Rows from block 5, named by matrix and row number. Rows with one number belong to one channel. Each number is 128 + 24 x the weight over its row's rms, rounded and kept within 0 to 255. All counts start at 0. Numbers have three digits each. After the name is the row's rms in percent of the matrix's.
# filt: filter width-5 conv (model.blocks.5.filt.weight, 320x320x5), inputs 190-208, a 5 kernel for each
# gate: gate width-5 conv (model.blocks.5.gate.weight, 320x320x5), inputs 190-208, a 5 kernel for each
filt.237 100:131161158149122151157170149128117142148136121109120127122121134114118119139118139148159111150116138155148077106108095099120102111137121160140117090116139114107095113173132144137117106115153136100152146136123126149161155145155147152117132138119105117143146145135138143124094094112132122
filt.238 100:094094111099125128138158174119096126144071090105111130116125097094112155153153135123136124123146106095105105141143129126136128161091129111084153130141110086084061096122141147130131139142105102121117132124099130122162158162124119107121105133127112126126134177121098096124124132139131115
filt.239 100:103122095113148122093098104136061098098093069155157171171138118135155217190136095082092130133104109131151102075113149127102136112158143154129113146143115071102124158152122104126147132117106131121104138166145109114104105107106119088114103118107098127120150132142141154124111113123135170
filt.240 102:113124138110125137160155107110132152128117134111120158133094111128142137108141115142140139112124147155133168139132151125100138160128124153104170138131125109126118128094120110093104150141132131158162146132128123143132140148097137141142141158125125131113138097130125143161120139142138152
filt.241 099:092100122129174165133119122154125125124164146116112140143136096133122155184131157141144130124113136128125133163110096127087143137167179141163102111110068105179180154145114127139169110075103123128119126133103084128142125125081124112089128155095118132142157089122116087110146124079069124
filt.242 098:125157139148138154140094149118090095114120133137117153122116112120146157181088112103124135135138123127121093094072117126095102115137119127138127099126140150153128130139134143123061120110157153171125124105141137079111131130152136144186133100117152154146136153164143096103123121111128113
filt.243 098:104123141116120149077131137104102117109138155125157144133151124157116099081114084054133114195162167121113083119119102138163163121146146121080113159168177163117104137151178122112122127151122108143099116147169166139093114129145120110076101134121110111111133176165157180112130098129115109
filt.244 100:096115120174143091113141147134163168150154176107103109097143151129131161126140124117133107107139125126114127159112155170130145115126104100116192166169137162137194160126141159145139156132123125123150137116110135128103136133140107113117116093135134120132118171165159114101133174131131134
filt.245 103:153105129136133161151109087099141111116134122165180139136124140157132140136131113140171150132124129115104138118171143128092089146152135109171125151127179126135184149148137125140106122100126117125106090125140119072130123137138123126116101115136099113106126172150136167135121101085090095
filt.246 101:103141140152203140137114105084095116121151166147103095112095141147110131126145120111103116140155140112090114153122110094113117110119137143170152155116114079088143108131129140149128145106128164188111114102115081125117137137146160163156140134108116110097159126122096115158102123111126129
filt.247 098:173148170137113145125102078085117167142105134115106103133144140158158112090108165151118124135124116086094138142104121157182131148083105152138175164180169144157120093122125125147139131153153172154162155128129139112121150108133140144141144150161106134144146125162129135153169120093131143
filt.248 103:168168117100102134123120087115090057100113149105130187180183098095116128108131109082107127136136134139143142101119106125142158149088046162114096105137154143174146096087086118111079113138129098132133106119115167107132137125101116143130109086102126140133112131191167149166114122146156149
filt.249 098:114097108134136117122136119094115127089142163119112117147102151146115162169102106143117132117130139122136110140135138137100120124151090162158131105151063119117115150153152118117146174157165126118115105126158189136096123112104153114081087143110132100111149143112107082107132161091160190
filt.250 097:134088105086101145139150141112130120101080151152118108129139137145105099156135120160159138090128120131115127102142121106100136121120158113110124114121132098152123126141124103077120132106114116092120099130122136097113124145130152129115099154107116127130113109109114112098074149131095102
filt.251 099:115094106096094120128144116135160141140125127145112127115118142126130147130123115132119175065121130148144141125103138106105171150163131132157141113114177138104166127124113085128076137115106156142111138113111138112137153128167145162130134143134157148107123135134092090151120117120138116
filt.252 101:121090072107115127157131141130096120127141132145151116100135105125137141103122130076099118115126107077122102104097123125121094096127172170181121165098101125168128083130148139145111119117117072140163146117146085144144147146150137141167167133097100148109141104095112149190158107151120129
filt.253 103:110095114116102098121106115134121079124101138150161115060086080060072107121150133094112132116115136133124128107112138128158107117173158155155170150163105106103096128103096106125140141140160149169115104123124147141145157121096147107135144110145153145095107133154104147144120096120125150
filt.254 100:131108124130087164162128122117101164166190151123143124100130142141149144131110145129137160140132120083100154167143090086107149122153135089135119136175118125119106121164147128092112057105107111143161167141127121131144164160144098111074099118159122137124099084086104112103163123145124131
filt.255 100:150149149162151151117131129129119120130141159146143135094123076108147154098158162143133175166153119112107175140095143124127095085141159146138117078131171132094151149178145147137144126090102124118133088078107101163141140175122150134147127136132160122157089064098117121153081110121119122
filt.256 095:147150179175169116112098094093163156134135106132129132116135123112150161153118112099114113108094107150149107068110107150103197185139126154168114122091107132142114137133136116098130134108130133118149117108109123136126134123135128156140129108127146131150143124152132137157117122122136121
filt.257 101:144147157128137099094060138176130129098112141114143157163145129140141182087068086083143181121100119136158064088124137114149151118140172141165133182152125107173148141136114137151100157162124092071126115085120147105092116138143108124152155131117090082077090136120076110142146148135099129
filt.258 103:153130099111167104096101114095127139139100153082085114139132123114136099118125159153099129147124135136140134143160133076153128139120174150140160107107091092102132171133100152141144124156151161146134132127116110129136153138146160105107124120137096105107141126113145151135128142102140142
filt.259 097:140133114133118102120155103085113073115124134168150130136110130132137082093121130131184157122128127109085086075132088108110106106153135128110157118079150117150152137137103141119123141140139102080165105135118157094077117120109126135160155123115094124067132123132082138136111149164151126
filt.260 099:099082133128140141176115146122161121094117090152117096088133138143161148109111124131172167140140132118161095121153152145143161164151180137062093116147133149153135114154114088125131187125107128159115118142135109106174159140133138106121144123165132121132145093108125150191142120143126141
filt.261 099:112126119117114112134082099103151143107135137175180118117120122088118157113134129093135160111161156153142118096103102112116182143158131126134146131111127130100147176099103138142163126139118129102147122149107169135160150142132118114129112111097086142136148162128131153149130139140103133
filt.262 100:118146190155120134122129120106067097153147140142144127104106134115113096118170109125138103110117141134126141167136126165127117121114123101161117149173156143137151129072084093106152157128104080074144160120152130161111114143155098115128130125129126125104104118127157118116126152144127123
filt.263 101:089097119124119116124098105124155130075091088142137136134127165154180152149151137098100145135132122125127117152137162125143170133081121146082121128109125143129153176121130147141114159151101128131135144143135139115140109111142124122125139139124108126126115161147124133170086095118138086
filt.264 098:112144097115102143106128160135101126176183160139141114076097066128117123142117105149104128138157118128118106112119131149054090109165125137103095101127127129134111112130154144124136082076132128108133131118103105163136151145140110109099090081123111116136098170101089137128102129124130111
filt.265 100:103128084138133153112157143130135145093141151082151167120105159133133148149164158118109102119094135098062093136154144142104143138121099118134122134114144107087112117148112102119122095114116149176118130146135111132127128110116129130107114121139136112096129129146132123127109137106119145
filt.266 103:143125103134150139147107106130117167128109134135147138128120124119104116118121096107155147139140121111140077130152157133069110097119120145162156175131136158113090130094100121114095133138115113100131116144140145129122128138154108138120107115107112115125123125121141169181117119169147134
filt.267 099:143129108128133103117112098082099107120103099058109158152157165178143126134162121117088075079105135161130134140130131162143096095112103119141130111144137165133149156155164126134119066093115113134109134118113109118128144148147158149101118133134119103139147105128105139152089138144120110
filt.268 103:139116124147098126137163124169127132142127113155135122123130097113117107132168096134126136108094104118151131147125093090130138129154159081127112104108137148163123123104095123125131154163139126121142148192183157180110099070093085103118114126123132141120127144124163116141118136115136136
filt.269 102:136159163158127124123128191140159104141137134132129146115113123147158106113130125093125134130161121153126131075078065098179144147150134173149098143089172129128142150141120164085110102054060103112158143139126107121145151154155131143126164108110161174157160124085128134133105127139096113
filt.270 099:129115127112102146132096082112114130131151154092110142106101129155150184177125123131108129124137132124160109128171191138115112169161133130112119115095097090065111138133135116159142136135137116156168195166167113117144120131144077115136107062080088072086099088105116161143168125143115144
filt.271 104:123086095122150114101140159136172142133146134149150170121127126120135096072109108107106155114130127160152124132118113134155147125165124126118146112127113130102118134156148130133159111112095106070137125127103139123156133087099148139145083100137149120156138118095114127136131136133110114
filt.272 104:129133104123151127149168110103169153137124109093132119125128158169147121130136149137132134094100106107103165159137147107101120160116076119105098111138140137119136093126128132137106110112142162161112119149159109097099108128115094122151128119167155132117117093112148140127131139163155160
filt.273 102:134134142133124154143140151124141115114124130112118120111153129128098092099132135141128113119099140127133105136114146160102084082129087089115121125113144126141102143126126114147112157120112107127114145133143133147134132162144140102107158160140126132137134139155127136132142146127102147
filt.274 100:102117162127150108108099122097111155126140160099127120134128129132101117099115117144118159083107108091116126130129137135145165162184147116145196146157153192154136153130161152082116127126151109137171123096103155119153141134141128135136088108149155119116150103129132143144136134132141124
filt.275 098:090155138124129141136131142116159127119138119113113101117167158122116109149134112143136135151152125127126142165146106152128098086146139102108110107121176161129174158140127122157158136113166139150148141117130147083115115096125098113123131132154133104142122096066082145063141127131185155
filt.276 098:109107079116148122127179148127177112108119119138175132158075130117137133154129133117139143129135103127147133131096171163182159091117128121141153142198160137101106116160142143154119117139105145210114080130101103117137151148154115116106130106104103122121153121130151117129134114079118142
filt.277 100:139173126154122132155158124170107146148148126118116094136141083109134164121123087134159149104130137101121105131138111090108156131128157116180112089143113098102103124137164135149140142122119140098074123156146135121096128096089137151153165175134147152147100105111142152142114168130141094
filt.278 102:113148111091113146150140095104174126120124122103128129130170107148127148142118112103125144148163167124138095143133112127128162175145157149102113126125138136118097123127140140118099095105125098124151129144146168120103106128098124142164164145153130116139129130109082128130099131140141133
filt.279 098:111084138124122109171159123094157160119124122124120138116142124126120137113108136138112120088115135113101116115142105134123184158103156136123151148079109112079081108085135149141088124096128112121117145110140113108101088148116135127107114141140126102141129092094120101144123127141116081
filt.280 100:153112099102143118156161191136133139138124149113107090136137136172147132153128118106119136147118106111111115127099108164161144109101156111089086116132140150098121177084116159152113128095129073128149160127098124132134136169134139135129113096136117103120151147163146123120144139113115093
filt.281 099:115159146109125138131104134175111124117093119147149140138124153145152134139132138105148157124106124135140104132139112108110126120121132100104126158100146167125089122145146121096136082129114127128151189167148179105151137111109146139121112120121135121096166101104117117087143150139162198
filt.282 100:122135133131161107093110090109158122128140134083128118120118147131125119137149141101108110129110121084084107084140145134129111134160129125113093128132154147123122159090095140141191112116100123079118155163135106128116127117138127106125146136140138109132172141127099078072168128135159159
filt.283 098:171150133116089147103169181166167177142149117080099130093116166172141132137174118133098118117112132112086103095101112163075146141106093076075097113108128159113101077138148100128123099109147129131126146109130086133116153157159135143139122126132152129130157132158172137144139125102095123
filt.284 100:131156113149136144145116092085146136160129133125121140140160109109132153131105119125099118132106105129122146151179150150135134137131099149116124127122102084122170164138110121088130136150128122181159144127103161109121076116111130170181153169114166192143143101123152127164135094079128137
filt.285 098:119102064078080142122143138123109130117147158216152137136127115125110107151101110149155144136122133098070142131140122139129120128112097137146121115139131109088101113150167116146161132126115123143150120132149132142143119109099138142130127133134129110102115116149132131137115116114101090
filt.286 102:145119133164169123185146158168129118113157116117111109123107134137168137160116138121127128137172144150109104060100099152142128104131152170161114125151093102108130133106109134141114105108096128127116108057040087113139120143143129124153147123148147125106077123149128114103128090078091131
filt.287 099:141135139136151115114112112119108125102147146128094104104103130140142144110179176146145089130138108094107136136090081110167164121079117111140122131146121142116119135130132129143116132140124115112088074099126143126153129103096142147144126126128096103132128103148128150116109095097126133
filt.288 102:098094088074070147156117145143095110120108127210149142106096118087155125107137112126148143134122128121115124105101128164088119154091144126119091076089099091104110084132137145127152057084107087137131155124138134127135114124111170153125136144119119103075110101143164124120067103128102141
filt.289 098:098086050111130123146166141144121070085135102128135129170127134130116145122099124139105109127117085117147123134173156148115095122144108105100127152161145168120132106092100111128127071112123152170123127144124116100129141127191108106111148122115092060079103069082083074117107122149145101
filt.290 101:143164149148139152149156155164112160106100102165132120140171125096171201161093122139125163116149109112134134139148143142167149129140167128108152124130108121176179162122110155158141141147116101116194136117122131099133140142111147134123152127109142167153151144106139097133134155155113105
filt.291 098:130138150157127120140122136136113126137121142118102102117136173179151139167110126112114092143154118155136116137136123135156111110143122124127119106162124142158186159137125109108090153112098116134091090120165152101117071108106143103107133135168117101128099113087127140104172134118104133
filt.292 100:110100076085112141139118085094089118117148138108123112109103124129142148143143158145127134139122131107102150116134108063126134130109150128138129113101108121148144145129114110109125115088107137136112093137114100108136130099112154115121134121149129135153171112097160120093165112135126116
filt.293 101:122134126139132155129096095112173132159106179143174174144117136150122108109100090123102106120093143171156112128131128135143113128109146130100127173112160115095085046166167147100110131092101127105152105100111139114104094086129123106148108104113100109118109100099109137102108114104103105
filt.294 102:125105119112129118119117140124178140127108097126125128140139138150131118127143131118108091099100118112087134164160142110111101165148128128139171144123118083095149136144137105154169146114141162141135106127131131151153128134134140154128126154130143132116086143132118135063127098106117137
filt.295 101:115120116119137140109168170136106105098087069125101109117129094126133123121139137155118104157160175141106150150153146138129075154126109166129132139128145170161171165152146130127097146117127121122102113168146143130136109116181111095088142153079105120117106104148153117105123159113118108
filt.296 101:087114123085092127153165127131134144142171125129140123129139127132142117094120143147154108128151104070116114106128112082120142173160170151106080085124159162132129141161119152142114117161149125119095101106105107109130124118112140157126083119093121125098121082126134154165085107123111110
filt.297 101:131147159143145167124092129172134130128129150158149150143121099110122085101151140110156141168157166119122111141114144157120146117125164094125092112092073101147100149172169153128160116142131129126104157149138160121101122131119145128107100112145142157117118152088126123124077104135114105
filt.298 101:128123146109117122065088147150093100125127091113125135139092151153140167140126095131125152121129126139125089151139129069150137157135124123096129126125193178176113106144122122099132144146097130124107103145143119089132120137144135133117117146115141177170139178145159159146083126138148135
filt.299 099:185185156133148113099117146118136135112088098117131134153143115132132132120159167134119161096073088141121093087157121123153134096105132140149107099088112131154119157150104116171156089113127147146106106104082134130126149160118125110082094132115086095139147111120141134161153104118129127
filt.300 097:094058161125126117144116142124119123141118084121123110140175095118129122123170143158132139129104118099131166124110143123122168122126136122130127173163151162139111114107109137154146167137107127146094105130160129166133087096081152132144154187134170140107096211157131169174138123157153142
filt.301 102:150151118117088120145127157156157112158141135156154171128107107209190142127153103127102136098119103156111141161170142123129099121165169118153147128160152114126113061122130126124137153134118121107135123120114151147127111127127107146115124095109167130127165113098105146145145133170115126
filt.302 096:159156167162145103132120110122178141129123084122122148139132156149153120098132147105132146127146137114149137111124103109160135137123179126150151138119161159134187148113080110101104120110153133132140134102124123115135102100131104107149127146087097104130143154129145128155118122152145092
filt.303 099:117111107109101106108138171176099107131113107133089134144117140137149133117160102103149136125134136126113108139128092117096067125111126121133165168137087082108116099141152139063106164128121171113119102094132142126139103121140121134153069079076115099097116096152148156154156170148165138
filt.304 100:083119134112062142095116146174141111144141123125117094116105093129129123139143122160136115141128098113118117144128092088141120115142133141132134147108120119151124098095163165139126107125120119188135135164137110139154134131143100126126115117073101121108126153139152107159105113101125134
filt.305 100:146159126081090116111124118134146126117143136107116105084099159102106150133117143100121106116145157130089096104128130105152110127116100155153191103093140128092092085147123120119125132119085080126091110097096093146127103119100136134139116111131115099107109085114143131116159159140091118
gate.237 102:093126112139106096110144147177119125135147139112101117098141135141141145172148078124135135132095117122144140147134160125105131090086169122131135119127144110114130130105154147147159119117134138174098149153105127127128133118110089126132142138118103108167155156117142114143139127135150128
gate.238 100:130117102104108110146151154170125140106160118159150112126120084085142156145095091100095087145139137130130107132135133152147119100080066095122124119138071088123133135175158172147146156130121174145100091128116125188156192156166139148114141125137167161140117175111139128116159134103092090
gate.239 102:123078098123124128118124114107113116152115105167160154159164099109117081077141129137130126071087060110105137104092126159096125116085076112126108100115145146114113078156129168166137120157129131152125122141145111088102097111103130121117152140154093130134146131165123088069142122165173139
gate.240 096:137142177167133121117142145131139126091117142137172095092138141138172195181100144153112133142156152128141132114112136102126173075117111097122111123138118129105143119095114158149144124137130161136094113097132169079061090082095082074096096128109100100100145122171146158143126142135135142
gate.241 099:161152136134112105135116136136103097141133174110094095134115107120148134125131118093085135090122101122108130130154137111124119118160177143121119176195114097101119110153145108103117133151141154138128152133120106131152125117145118133117123128162147145128128121098122108161119136159143128
gate.242 102:161114142105118118137135134144148139145172160114110127126126119130126137143114132177166151127108113110118145135129118141165112092073085090134109104116129105112104119147136129123131131161124092131149173150128105134109103135077118148131143124136113124171174129134116092149145148125149147
gate.243 099:087103113125149107136150122145108106118095111161127113139099070107169158161151171160151115129126120094075132098121171189119124127175147142113097078107140137102110127127104096117139115131142188155107111118075116165167134119146106134124137131146138122120108138151148124071088122110120105
gate.244 099:169157130126130120143139188148112146107153131136134156173167136148091098124106101131098112102101099142124152169157114132130118136114113109123098118110069117119107127123109097078097128111105142153078073080131163121123152103080126117155134133143121084098121129114151144155129136150168165
gate.245 097:144130135133177162148134154087113109100097121113146120136098115111132118110149098148152095110122119108091129148124116123140144122124128128116116109120094095088089144117126108111112121110117138153071092085088085150136121109150144155139145150115130130139146143140093089134114152141137141
gate.246 104:106130147136116149101151164166123102120121155150128126142138091100125107101131077113096167133099133139147148132163130121074127120165145189125109108137081133130170178162168153159135097126127145187101104090099144114154154158133116127105110107121126152139145111151109110147119160172160114
gate.247 096:103104119143141152174163134172065112157166192114121133147140136112113125136139138098087127150133124135128155126106119109145145135104096116098120110076128126117126142095128157187098120134130152139101128136122145159121136155083133168136127117096111138152158112123132126169129161151135123
gate.248 099:129135105100133120091127137104137100109137129129141176163180109134118124156106109117144157144100137138135131129111126118133121095119088136123124106134106082098139166112144118122090165143139136141106115110130156126141163163154125145137136139103113127129137115129147180123104132126107121
gate.249 101:165154129095136120129149154142101143101135169109121119156149132124111094135141121128144142134137156144147159141163157159082127152132129127160169126088143134139099127145117084104123151109118141142095115130154137124110147151094128090115120136125121142109146100127143122070117128137121097
gate.250 098:100158153162128115115167150164146133142164151112107153146156112110154205176149151157115146162116110135148154148184171105104117148128107145101093133128164149174170142110132125149178102109115107168112128178143130156143127104114131116144163165114111139143154171167154089093128127101124114
gate.251 101:127130121125097119084087102109123096112108134155169173138149132140144113136179138144141141172147129121111158158149129147137108125113108166146160138134102111127139141112091139142149131162162160150144102143130131099107083107120076053103116149110124142134151159145124124140134115128123133
gate.252 103:128120084097104098125117151116134152150167091150125120137130150141136109144110087098099149146168168161124128128163136133129138108110128152173132153133109154156152148105137136159145138124142170182127147138142151116097102089146095129144158132103137140140131146176153162170122114159153126
gate.253 102:151122135107111172152129119148119109113115155133095109116112156129144149155138124149125135121122131126134104134146143155110151150109131187176156143106166155141131108194187157168156147154124135133165155120123096151140110083115106122108114154139182153122147137140164134120146113116106135
gate.254 098:123129099132120149143143140175099083098126117122116131122167128131143127144142118110160161167186159160098083099119101142127119107157117111099119132164139138140127144081122125106106129146128126100100096104088138121130126144164140163148159123138118081087099107108132124102152151114138125
gate.255 101:155131148132167154131130106139096076088106160165131117117128125108124150141146095111119118105127126119151127109132144118095128161083104135135122102090103066110091139137130125118116147161156162145116115123146119132154121158130144129129145126123118129128111097138154158129095115137134126
gate.256 105:108104109101158153092103115122155146113109096111112108138128118101097085084127147160113129154134116091144119146123159145115119095073082099112110078115095101091102113143155155168133133116137153105172170130120120155134120146143096141141127105180169138137124157148134128140122119101109135
gate.257 102:155141121141125089107125096096148142138124121145134138143166184171143113115067114133128139136128152113124155123126129141123139172161084165161112138133151170128119089141117115130189113151150128118147154160166154153159126084111157140131142159149123141130127135086157147135082134139139127
gate.258 100:099110118156092169156142131110076056074130076147165147090137125139166171160111119113130143131153127107102104112113128131114140129149147122135131127136109102095126093123098097116113101171152104125147140134146164147122106129145167144151134111116097094124139125123135104154069082080113141
gate.259 102:115133125140133142141137135125123172169138114150168122161120155133124113114137118135109127126141133095121117121129142129131173151161159107135129130160136137137158097140149156128113171170144152123095079075104132170139143137117161139151116114161144150138117117120136107156170162144124169
gate.260 099:087098123090108140145093097123102107103122118121101109118149129153165150132125124124114105141116081123144149127132124161131117102117106164156122125169157109149160168102153132110155143116136134106120146115181172137155131137149109113125125123133111130151141123130159203166149142111132149
gate.261 099:136115122106091098115131098133112155126112142125103106151176125140121125165122147118119119097102106123125111098138135158140130102126145107116129120124137126121150169136138163132114106121133160173112122123122142114125113105108090098114129176127135127138102198172100094110114171155145114
gate.262 097:138135110077093110105097107122101159110107108117117104122133160088115134138137098085119130125143172107067148132124132137115078103133135146167123091085169148144156160163169168104132125120128137115128124112132136093100083105099098140126118139139090077112105130154148127148115120118122136
gate.263 102:141131113104112128119117085095124127140103138103115156134147145113134118106148162103100107087118139134128110116116122106167147141099125125132123088138133092128140134133115146151148171152128129119124102109081123119178131120160103121161136109117137106106107138200196119122125119136147111
gate.264 099:113125133125151137167146143088113107137177130098129143158133125129130128111103113114130185127147144142164097090108149123118127114147109122145147092150141143116111134130148163132138110106068112168098119144117129123134138119111126119121103105122101136154103116136132140162128164099137119
gate.265 101:151124131159104091091094146130145163142122169134140145142079100110133120140120143138137094128116127129126114116093132137082102139131108129148139125100145116159157181190143153144164112116089093122086100089113145138166143113147107093109127164105116119132143153164183138101149116142123163
gate.266 100:135141125119145132097088090112122161127137150132153166120100091121115117112145119110113098098123108109113127120145107118143117126165161104106137130142120124125134142126126130113142149103106138128110122117140150131121137143116130143141118125099099092101124144139163154169151160170163135
gate.267 102:123098110158128150148155132119115094111105154137119120119154106136169148145067081104125160122119099059071150134126169144147143150128151148132176176177150100123141160130132113117133183182144140168109084106124152122118113115113147155150097081165176162139149129137127093091169141114137158
gate.268 100:108107091108145146132091081088163131078069122132129126109125129134147112126118106123134165146131137148108133115130125120110090127105113135135090092075118107134136162129151134128120116108104112122164136138168166162127100143105119134092106113145117121134118137137139180171141122148154154
gate.269 102:119130154189197133125121102120131166159114110111121115115109098107117149137130121135142150099132138096087097109144133117139120083125118115131123147146152150153145156117114119152149127115147101102123106061054101071112124135068120105089141138140122139168155158175179165110166135138131107
gate.270 101:092136108142127138137118118126160157114083128167152169147156129134123121143150137151127155122129108109113105143133182147134165136141128125131120115130145107146170138107127131113105177136109134085122151151141168114117138145149124127127096099116134126129139139133109119112124090096110103
gate.271 097:110117095123141129178133117106161179129113162125118126100179078096087109106154128130162176141164147110133156138107128121129174148152141088131154111119116075078117102118121171188157139136137137138136109081127124125128132109116129132161157152116109132174182128103156092092115117132120111
gate.272 101:103119116101133163148115123163118079137162132155184162146138113117111147127140090107101066125150137129157142149155119110108130140126126120128148141129100162179157098171144176143140149136125119122141156115119094161134136111130125156138133121126125126134114138148156135131157160110145176
gate.273 097:125146155145097127178146131136128122141106120132092125167203102120117111112148141104113129124137123125157164156115132158148156108103155084099143150178118107103102129083125119123134151186197142143121090090114128135101097118117125113140142104127100118095120141154135132165105115106146143
gate.274 102:124144122114136146156144165196088101146198163166154104125098174158129150133130135136186149128108148143142081127114143141169147126134094143096071120130115150138141113100098104126112125115150178156128146156164136121134096100111118133126120129129153162166145142137123086160135141141131123
gate.275 099:115128122124078139117141154117145116092112105101101119143159120112098107076141160162140139121152132106138111153124121133121171128067103133121124142096104102131124130160141108132123158157164175166129131141146141186144144146164144145136135128159135100155153153174179170162156166106122134
gate.276 098:117115097106106118106117104124155155154174169158173199113096129168123136157109099093077080149118117123106110122120151154107104165153108104098100098166141092092143140146160156144116118119139158128100098100122119119127119116123139125153141134156133105117141109114126147145143131139117123
gate.277 097:140130118109127119122105127125124112138135140159130140131103137131158145163120124120113136122105127142084124162128113124127099160165143103088101144131154132145147121185180158162123120083145143158098117102127096095104101127126150132135142156140168136136191111148125125127107113112090101
gate.278 099:148110113124113101127134113095096141087118138095106132095125159168111137113148142128129121137147135110095141130142135164093105135130110124116108125132131167141145138127135131142134122088126155126103142138130133166138139151124115122115100104110084099130122140111144123117126124122146125
gate.279 096:101102094119122153111100122121068061106100134120123104152150174146098094096110139163163154123130134135120143135106104122065072110102141167136122089096069116091105078153151156067094127133137127141123104088133139188114121115144135134119136128100120130115090131160142140154101091106123114
gate.280 102:165123127144143070093080088129121126151138119134166134128124137156159108105115110118069065136144146178177138150140118105123141121138121126122123110154136081100138107157154145115082109124115137155118082088100105119095109147165144121089095104154163139145150135096092099101134135131138121
gate.281 099:130115109111147117124122114124139152137102073108107099121107118088103126137116118093104087122112111128122120138137077115098101095148092174145136132093145152136121137145155125152196160130095167117138140105148165177162142143132148164159135145122130131134136093104126133108144131151160155
gate.282 099:137128126119144141154112121129117077081116176119123131136122119102095125096157104137121119150133123139092160141109120142140131113094101134123128118166087092121144133119098136135132114110145109087127132114105118190180162152114125116146142128136102123173154123142138128117123098128115124
gate.283 103:148145137159145157146112172180133089092143124142139125144149106122118114146114131127142145111092123149161190149138125113116122087093122146137139130120128142133122139130139136117128117127120118142113093090106134122140113133130177147139171161113146166150139151115112093142136150133136129
gate.284 098:113134156146138120158132128115127128149129126149152151152144092108113102129063098090105105153164145167137149126131142120094095061126109133157169157110070100070095117138134141125117144145072092143189180181148119058081119130165093110114132134087077068135119128129149111118161109137155136
gate.285 103:133145148133137138131145161158146150140165193136139129130137115104153139182159150154172154133142118144144137141169155182095148144149125138136112114127144139126146193160133151164162130126141156176126098125105130110131122109097155131137138141135153140162112135134186182150169162151147143
gate.286 100:124131159144089115119142131148130108132114099155155155151124146132129140143149122082095093105137156133138129131087127099101093131136163097113129108109156135133120088135132120156145118171129120093147101091068088161152142133131112109138131137134153156153124143155148137186139150119138115
gate.287 104:122129135109112106101089113136132155166157125120106113114124098090113101079100125141138160094101098108119093128120095157164137093123127152131125136148149123137115124133176107093105096086090110122155140134127177131133175154162134154157182149168168146122126134153140166164122129176178137
gate.288 100:072087101123143110116153130122132144123075123136137161153136111138133121124111109135129128125097117144110128127120104146126128158172164164110134157134115137111130148133125119125111151146178157142131157164129135157140130126143149148157129139110130131146153144100123139120177138153131155
gate.289 096:130142177148140118131138146149141143161157127142142149146158159135125117102132126120136112089063073105125110131149112134149155185171158146157123155166140115140137132132123130177174116129155150140132129122108095112099102096099091136133115100103095136127110150134144114104100147169173120
gate.290 101:102109109118129126106112108118143115127100142131120132121157150128120111092120150113126115128153131098100130125181150154169101094104111144110124090092120076141107092133100075094094138173138118110133135125124126139152145136102147134089115131148116118136114122186193166136169140135121140
gate.291 103:157139121126145084063078104124167151140080104128152162134127169116132160143095139132148127124109136144125129108115070122088139131099131117110110130139134124116135143116118090118135109137159112107115104106126137125115138126110096123131138118099121110073115132118150154143129139149136141
gate.292 098:116096121136130111111085083121114109103100143137147172130068108125116119148120098101094159144114107133132115120126120110137142162124086132105087109102140097139134122106133126132135131160160154108162158130135135117110116086101096101113123125139116137143097115139159146187156109118142149
gate.293 098:125127122138118149111129157109194165143124141156161136149151163155143114151089099108119117116117117143150127132143152136138114139119113091147152089131155111104115127152144097089121118119148120118118081112126142133140081103105173155135132131134136153151148124117142127162162131122089103
gate.294 101:124135096092091130155147125122137131140140107120144132136101139145157118139135138140144140137133107130138108104159135135133144114057130116159142138106131102139115121151127153154143109110110128177127132151101076137123098105144110130158155131119102117130141111139117156152164147121102101
gate.295 101:095111091119157106121120115104114128096087098122115115124139100097099141111123119130110097100103119129132137158158139173122175147109147123153155148145152145118126141152176109140106150159170118128164148138128129101086079080123138143132140103145149151158152151135112069069103125125131131
gate.296 097:107095098099120163148103139150141118112089067167149135128102097107095113099176152101164167138124129124129132133144099133102089075068111152103113106143126123118102097129155106131094147125134129121150132112150123128169141145149105124112119159095089119145127117110098125102121083107119100
gate.297 101:113138131098117162099076079078133128082105091111132129108165102108108110110130142137130112123083096130140107141126112144118142136140128071074080078146137152114138131137163147121125111132149175152111137123132147180158130152121112102130123108120097120161157176164179156125102109120143112
gate.298 102:132149121102070112101136163177124135123172158145127105148164115144094115125151140135126132100081148151133147152156143135144101056122121132139127155129140112075065111132129126160112138113147126142127106102161172124107123140184119139137133125113131147131125159130108118129105142142114122
gate.299 097:160164121113128186137095093135112123139129080181164141121149077112108130141144139171157135158136132123129138122097110118143088138145162148124147129123125130153121148163203136126142129153170156167112112147125106129124126124164142122100123137140144127164150142129160154129123125151105121
gate.300 104:126130140107094136109122165149134117157191139118134147123113133176192157162111106110122118130140141134124146147112112102137130125150132107146141098121131166138132127145153125136092101161173160170134124116103128130135153185182153139141158168121100121145119125152118129134144156158198170
gate.301 099:081112136139138217161115117124122119101129101128102127133083096143147106133163123127118108158142100125117109130164110094115123138136095133136140141150101110166143129112114151146130151162127180154114120164146120157168166130110148112143138111109110110121104141129125151108121090115130146
gate.302 100:069085092084088118149135137092174137139129159174147153116094123115120133175163149152135155107112120137128120115103096097126088107098144133150147129100145129146112129171156126142134098092136103133115128119128099098096095123105151125104152157156130100089116157176151144185117114129110119
gate.303 102:111103116104132143133130121111101109143157121122161151149140108098146121133118111112134165122138121120085127107153137135108126159101099097118119144157131127133136114119115129141127155137139138147125143114105131137132137116105126122149152149150156144153195149110123140151112165170169158
gate.304 104:137117144122116083090113128126139156146105137123084121113133104096130138121128127158173127131115099118129131152141112135161137095107149082150117115136126134150175134095124136144125109110095156225121096099092112123108123154153130109121121122144156141128152169155096098132132146147153158
gate.305 100:135151126123145145146162149134130121112135125115116118158150153130116123144141151161170097133145129131103087103101122146110107086099096169138121110078099157133084096138133146133151083107126130126098118130169161101142177173141152134098062110147140142160182102105137136145140124121109152